Rows from block 6 of a small image deblurring model, named by matrix and row number. Each number is 128 + 24 x the weight over its row's rms, rounded and kept within 0 to 255. All counts start at 0. Numbers have three digits each.
After each channel's rows are labels from the 100 images, of 14976, where the channel reaches its highest value: "strongest on" is what is common among them; "patch colour" is the nearest of a few named colours to the mean colour under the peak. Only what is clearly more common there than usual is listed. The data: numbers of one to four digits printed on busy colour backdrops. In brackets: how many of the 100.
# conv: 3x3 conv (model.mid.2.conv.weight, 256x256x3x3, standardized in use, each kernel summed), inputs 43-85

conv.188:178094117131106141123122123167190124157119120143150124091157115099076097132139155115163134172123121152131176091114128154127189139
strongest on: white ink (35)
patch colour: grey (68)

conv.208:163149095100119124131165098114145179135144151131128187137116128167144120157149131101103143137125163082164132102128117113205134105
strongest on: grey ink (28)
patch colour: black (31)

conv.4:139082105141137126131128119120126168133172149176112129146111100122120125151176142128126097118124118121124154098096133156121110152
strongest on: length: one (62)
patch colour: black (27)

conv.67:098159146143144136127152054112104176091166116125127138092156103132117153144107123160134083129137093128091115099129162112130174138
strongest on: length: four (53); grey ink (30)
patch colour: black (29)

conv.19:164114108108144117133133130105101173136142167193123116145110135110172111127113139142152089106121110114146136131124127090162125115
strongest on: grey ink (31)
patch colour: black (28)

conv.177:136091107151103072166138121136160133131154127150094078129100129147136134107103151074161147167137116153118141124108107131156137146
strongest on: length: one (57); grey ink (28)
patch colour: black (39); white (33)

conv.170:175108123137098117144146140086139130170150102203124143142094149127116144104138122114110125141142127159110092142094128137193115087
strongest on: sans-serif (87); grey ink (34)
patch colour: black (27)

conv.71:117087153130150117127148115082101166150161119158146136119163096140102139147166162084122145140132083097124154126105156098159098138
strongest on: length: one (50)
patch colour: black (36)

conv.209:126144169149142101140113141108130122110114127133122084136134123128130123074103136121118098150134094114149148103161146124130107107
strongest on: length: one (56)
patch colour: black (29)

conv.223:134106122114156156125137110107132157111102130136152129143116115117158133140171137142139138147123153143126160082106139123174088095
strongest on: white ink (26); black ink (25)
patch colour: grey (80)

conv.180:110133119177162134142123126161181108170106110187104107099125118095141141109152149142128113140117130135141104123106163147167137132
strongest on: length: four (57)
patch colour: black (27)

conv.0:145099126135162110134116089127070147110105118176143143103140128134124154124131121108150135127124147139098136137119178111148136134
strongest on: grey ink (29)
patch colour: black (26)

conv.196:123123194179162134145120156149113132123106128131116101155153127150135139094208118129153152120130128092113177075128156131131140130
strongest on: length: one (51)
patch colour: black (29)